A small image VQ-VAE, trained from scratch: decoder widths [64, 64, 128].
Rows from expert 7 of block 3 of the encoder, named by matrix and row number. Rows with one number belong to one neuron. Each number is 128 + 32 x the weight over the matrix's rms, rounded and kept within 0 to 255. All counts start at 0.
# up: expert up (encoder.blocks.3.mlp.up, 16x128x256), inputs 0-127
# down: expert down (encoder.blocks.3.mlp.down, 16x256x128, transposed), outputs 0-127
up.78 [142  90 102 149 117 103 162 117 172 110 103 160 136  74  76 135 159  67 143 106 108 131 134  56 114 167  89  89 127 190  93 143 116 222 193 198 146 100  58 158  94  98 147 156 166 158 122  91 141  90 153 108 135 196 120 135  80  99 157 138 124 117 136 103 106 135  98 152 144 143 214 142  35  90 111 107 122  76 110  56 105  95 154 146  78 163 175 128 198  63 157  76 114 179 127 170 129 125 124 123 145  92 144 136 152 110 120 153  87 155 101 230  51  65 149 131 138 167  76 125 221  70 103 142 172 154 129 129]
up.79 [129 103 106 123 176 166 120  77 113 143 157 144 148 114 148 144 101 125 107 133 146 101 124 102 152 142 141  63 145  88  59 179 178 167  62  98 111 153  68 151 147 133 113  80  92 153 107 123 116 110 104 151 145 173 121  96 111 111 140 167 146 113  92  87 135 115 174  84 129 128 113 138 139  69  98 151 152 124 148  96 147 135 130 202 128 145 135 143 115  67 149 119 122 175 177 149 119 100 123  43 115 204 180 112 123  94 113 107 166 138 142  80  51 110 135  82 113 104 146 144 134 122 150 130 135 169  75 109]
up.80 [163 104 118 112 143  88 124 122 111 162 116 170 106 123 130 108 193 115  94 149  97 136 130 185 115 135 158 113 111 121 128 115 140 152  98  57 121 127  97 122 122 153 140  98 128 156 139 124 101 141 120 137 164 109 117 134 146 113 142 102 124 181 161 100  96  88 130 107 122  73 115  64 131 127 159 126 123 139 155 130 141 122 122 105 157 136 119 142 164 160 107 144 146 125 115 106 136 145 128  80 166 107 105 133 140 110  97  92  94 167 117 148  95 132 108 143  64 137 115 124 115  97 154 146 133 131 161  99]
up.81 [113  50 103 142 127 178 140 226 131  86  88 105 122 155 148 134 133 136 112 118 118 167 110 153  88 128 144  63 157 139 129 161 129 133 133 101 139 140 145 127 147 100 119 149 159  55 142 113 160 117 121  98 142 133 125 103  68 126 123 117 124 171 120 147  73 122 104 162 136  93 117 133 162 196 122 181 116 143 123 116  96 125 114 106  93 131 100 130 188  81 175 136 102 137 113 155 112 169 120 114  96 143 128 122 151 178 115 112 160 141  64 166 159 164 123 173 161 119 158 119  42 109 127 138 108 135 207  77]
up.82 [109 174  93 142 151 105  58 133  60  94 142 136 141 135  61 136 192 133 138 111 143  90 140 128 109 170 132 130 203 155 108 169 200 139 192 111 106 109 196 129 166  70 127  97 155 101 100 161 155 130 122 126 145 215  88 157 164 133 135  65 100 118 146 173 145 136 106 167 148  93 125  94 124 132 118 124 167 182 128 117 122 166 147  92 158  84 110  40 111 116 135  72  31 125 153  96 127 137  90  99  87 160 132 144 121 121 118  79 145 156 107 146 117 143 114 101 141 145 102 137 153 129 139 167  87 106 157  97]
up.83 [ 94  98 145 166 121 128 132  77 147 108  80 167 139 145 136  95 120 152 143 151 148  86 120  78 145 148  95  99 201 112 123 155 155 114 118  96 191 166 117 157 143 116 178  90 132 126 149 121 118 133 112 151 125  89 135  95 133 136 124 145 116 138 170 140 135 116 130  97 140 130 142 111 101 126  93 130 119 106 196 110 113 102 140 157 131 163 103 134 140 114 138 189 116  51 141 157 146 159  80 140  98 182 103 130  97 106 109 126 103  79 167  95 126 111 131 107 134  83 140 111 160  96 169 147 117 131 146 134]
down.78 [113 120  93  96  81  82 118 121 131 159 108 191  98  78 127  50 112 120 115 154 117 110  97 123  74 157 106  79 128 103 178  89 172 133 119  71 118 139 110 121 105 139 103 144 159 124  69  94 153 189 103 162 115 136 108 191 148 105  86 106 164 134 155  62 146 127 130 129  78 151 183 193 154 117 184 205  50 138  73 110 134  30 130 103 154 172 141 120 140 133 108 122 114 116 128 118 154 112 147 135 123 166 161 139 121 134 120 130 134  69 115 135 162 134 114 106 171  66 181  80 139 133  81 108 120 142 189 106]
down.79 [ 88 107  86 106  94 124 156 165 116 166  59 108 133  66  80 112 131 189 122 101 157  94 126 162 157 143 175  99 121 134 178 141 179 164 122 121 122 147 138 150 119 154 105 151 129 151 129 132 122 145 113 134 115 142  95  96  79 111 135  86 165 183 111 132 121 138 117 123 172 100 152 141 118  97 152 140 100 151 123 102 107  48 111 108  77  71  79 124 118 176 137 132  64 122  83 123 196 146 102 122  56 166 129 105 140 138 115 149  92 112 148  81 115 112  50 130 179 133 151 150 161 101 147 162 131 112 161 138]
down.80 [112 101 138 142 150 174  80  98  91 133 115 172 129 129 154 108 109 125 160 124 123 107  94 137 108  89 108  97  76  93 124 129 110  81 139 115 110 120 100  99 111 167 102 117 141  70 133 159 121 112 111  96 138 145 156 141 112  90 129 131  79 120 145 133 162 130 177 130 137  68 128  74 165 139  83 102 142 130 102 133 170  95  93 123 111 204 163 123 159 171 148 126  97 121 125  83 116 172 152 156 160 143 116 115 102 131 122 110  72  90 109 106  92 127 111 125 105 133 108 158 157 143  76 139 134 147 125 135]
down.81 [150 120 130 139 149 130 104  92 140 112 120 132 140 109 141 133 161 143  86 148 135 133 166  86 171 156 112  99 146 124 110 160  68 138 123 114 120 112  95  70 112 152 131 128 135  87 115 123 157 116  89 134 111 146 163  93 118 187 159  92 158 148 139 168 132 144  65 123 122 138 151 157 130 121 122  80 153 125 145 135 145 103 129 118 151 170 102 116 130 220  95 131 110 117 108 101  99 111 141 155 189 141 109  85 139 131  74 105 120 149 101 136 150 137 160  63 154 164 143 164  94 112 120 106 168  98 161 110]
down.82 [163 142 164 191 139 107 134 135 195  98 100 141 149 122 208  97 137 112 133 118 138 121 131 164 118 131  90 150 163  79 176  71 108 149 171 135 147 145 123  94 166 127 155 178  95  73 164  90 101 121 136 146  90 116 123  82 120 109 205 155 170 140 121 145 114 200 114 179 176 164  80 129 114 184  76 120 179 122 118 125 130 129 118 140 165 119 122  67  96 123 176 170 124 160 136 135 123 156 169 174  99  78 181 124 138 107  97 139 143 166  89  71 115  50 184 136  60 139 178 140 109 109 169 123  96 111 113 118]
down.83 [161 142 123 158  76  78 136 110 165 115  77 141 156 142 103  90 147 156 139 121 114 117 188 122 137 159 141 140  75  78  94 155 120 122 143 188 161 129 157 147 122 117 178 181 181  80  98 145 129 181 134 101 113 104 100  80 134 147 121 138 134 146 170 164 184 168 121 161  96 140 137 132 154 113  81  84 115 119 173 112 140 160 149 141 139 160 167 141 157 160 156 131 146  96 140  90 140 165 164  99 150 111 125  92 186 150 117 142 130 157 149  73  90 129  92  70 110 144 178 130 113 177 126 152 161 131 164 168]